config = dict(
    model='spectrogram enhancement model',
    dataset='struck, bounced, scraped and rolled objects made by modal synthesis',
    train_examples=78125,
    gain_aug_db=10,
    n_mels=64,
    hop_length=160,
    input='log_mel',
    win_length=400,
    task='enhancement',
    loss='mse',
    arch='unet',
    norm='groupnorm',
    hidden_act='silu',
    weight_standardization=False,
    pixel_unshuffle=2,
    widths=[64, 128, 128, 128],
    blocks_per_level=2,
    block='basic',
    dropout=0.1,
    attention=True,
    upsampling='nearest_conv',
    init='xavier_uniform',
    residual_init='none',
    optimizer='soap',
    beta2=0.99,
    learning_rate=0.0017,
    beta1=0.95,
    shampoo_beta=0.95,
    eps=1e-08,
    precondition_frequency=25,
    max_precond_dim=1536,
    merge_dims=False,
    one_sided=False,
    adamw_lr_other_params=0.0011,
    max_grad_norm=0.5,
    cautious_weight_decay=True,
    max_steps=10900,
    batch_size=128,
    epochs=17.9,
    lr_schedule='linear',
    final_lr_fraction=0,
    warmup_steps=2180,
    weight_decay=0.0,
    adamw_weight_decay_other_params=0.05,
)
Rows from block 7 of a small spectrogram enhancement model, named by matrix and row number. Rows with one number belong to one channel. Each number is 500 + 25 x the weight over its row's rms, rounded and kept within 0 to 999. All counts start at 0. Numbers have three digits each.
After each channel's rows are labels from the 100 clips, of 14976, where the channel reaches its highest value: "strongest on" is what is common among them. Only what is clearly more common there than usual is listed. The data: struck, bounced, scraped and rolled objects made by modal synthesis. In brackets: how many of the 100, against the usual share in percent.
# convs0: first 3x3 conv (model.mid.0.convs.0.weight, 128x128x3x3, each kernel summed), inputs 0-127
# convs1: second 3x3 conv (model.mid.0.convs.1.weight, 128x128x3x3, transposed, each kernel summed), outputs 0-127

convs0.126:487499491478483518465483453478457483470533516478522512513461493471502505516491516506501499483507494478488508476522498484485521499500517537451490513486489539497483538527477506498481489506508481529504476505500456540508499493507457528477511479442453506458523532500515457460492512525527476487482491518512517551516469450536470505511505510497478498521535570503516465477531545516450542532534
convs1.126:518512513497506487524550525541496465466467503466463512532518536530510486518519458508509506508518487490522462503466494501508520481450539463519487491532544502543523513523497457503574515457531469519493492474466516515525500480530543464529487503516499487506465509468544476485512501508504476505493536466497515492478512490507512474489503509450512535495534473457474470494507534511487470540490
strongest on: ring (33 vs 12.6)

convs0.79:464493503525501495504504506473467508510535523534470464454523472463485514520492503482477527498523455437482468490543496518476487519503491474473506480503501537541490529504585513514520505494539494543497490464474465519478485488476508499473532492459478501498496532487515488532478432512508503513534475517453495493490533507478495524484441504523496488471531496515488500511485513473538480514530
convs1.79:512556541479505507444478522478521489493488483488494499473483518516498514517482531571501523456492532494492505483499450505532533537516473531454509470499493508556481514517471520497490515495450540508488500526503529507507523519532519490543509497502521485500490523457499504468514480534507516509538506523485461484517502484495475500536517467480528505554520537465484463476467496454530491469473
strongest on: one hit (65 vs 20.1)

convs0.93:536504525553502508476518461477490519541492505516452489524500458481498493430493506493482503452507481523482476491528555489506485505515465494534526511478519550495490476486491468493487475558537484473459529484504502498534520487502466494534504492507488500499489483469505470477525513492451477470564512482491527493491485476500456551490464503483533526494511465476489468462524521514512520486495
convs1.93:486486520495534499486489499504516508484531463492484532529506540555483521502515561508514520457478528469526530514508488518516519506503461483460470543495500491457505504539487531510523483508480468489527469532480556512488452527466548458555522473511511493493492508492454486539496486494495474508488546512498468481507506493490492476441511511511500510513543514533504487478485483479498437495486
strongest on: hard striker (76 vs 50.4); rolling (45 vs 19.9)

convs0.100:498506509501530483511451494469485511452484528524502517485510508482532454467461509499482527512537544458480468526496491454475522478509451500483509539471484494533487534529550544465480514462541476494528484530494460489507495512474438531509467491483475492498519517508499477500507503488529527512491527528491480471475476458494494531488514452515492505490504507545493489523545490515515489477551
convs1.100:484473525464498509484524508542477510493509496497504504465465485451464474503557492495502470472450500527502509471491486531485484468546515514476522533492535484518508475498478460554551515513458512515512502520514497514524527501515526521489532551552534502494494507471513515492503509564515491495475535477541481492518496490536451460503462514488499549501486478483489531517469514522522524486479
strongest on: hard striker (78 vs 50.4)

convs0.86:549505530515512527502478506513501483468548509495500505467529492497521487523544520499468484487498534503502529474479502479506479472486473484502488535478498533512496526565539496547488463505530529481496494485518442531469461493512472497472500543496500518486534508529500503499420489507522509495577490534441553477484518494503526490494515522484519476481524524491497531487510476500486478518507
convs1.86:493468473503478483506493513510486550503514493494466514504507492516442516501508499538480455503480471494447509504468485507495520507458511526463477509514463481486544484498460452452497514529492559505493480496501510475471483500433506483519494493492483555493516510459509492478563480482446504509536530486477451485479494482517461491452528502483484500475485485494457536505496527484523483505509
strongest on: one hit (82 vs 20.1); large (72 vs 33.4)

convs0.22:496493514519476528491501455486497498523523514559480488499503489502481497497505500488447540484486527461476479522531515508462493521490498463526505526515461498494539526462517442500484491510491481497459462493512496482493522460513524508501527492475506535497510473510481530519504525523497491474549482555491499486504536508484516466481468560546494518496553542461506469507505455473436495525522
convs1.22:524505525501506478473536488473479481501468473465494510509539502512508548516501457527527501525525526516478473512491489528505521478500535508412561519485489520517499533515516478527499472496518520490524499470513486477470512453483547472540476505543500523487477498438517497467510466529534482510512486514460505485575478483490507516519536497496514463490486514521519514493460504491519505518514
strongest on: one hit (79 vs 20.1); plastic-like damping (38 vs 16.5)

convs0.88:498487477501510508459436478515515486498460514518481508496532528434495522453458487511524524475487498480512493471467502452515493520505490508526523487472488529529489503465528504495485503487512489506531470498547465508510497464541522478526485533484504508505528495485530534515515553485493528484492469525483575485486491513508508526518499460451494512470482518514502560436509504522529487493507
convs1.88:482512496550479515444482475456545512472471469509474500472515474491491492533517473497505518523497506546455491471450515521534498543499493555493500531489547485506503489493466482498507528449562503510516484524476516518495493518459538487509505484552470501511485498492455498475505484476522506464480538485501492494476480540482491499484513493530477513500510451485483456514553494460487501521501
strongest on: one hit (67 vs 20.1); clamped rod (29 vs 12.3)

convs0.106:539517470423458503514505517456490494503467488567500502519453511520509486520560513488511529473486483509547483531482495468486473512503540436510532494507483509456505470495502478460528483520460485521556503490485501519467505498503552544498486529485501462488482490509479501495480459505519501515512486524479507492515493534492504487511515462492518515490539476514489485514504504522462453490526
convs1.106:514510472522562491492500485497491486473481470475499519535485491531488503552510495491520547450457481522509491475514491513459495493496460477529463496507546448470465476485489516457527467513476488491548520490512480495492565494516539481488502530491461487479522489494509487555481491449539472484519468506471493488496499515486478513491528499486477493561496513459531496510469485481473482493488
strongest on: hard striker (86 vs 50.4); action: scraping (41 vs 20.2)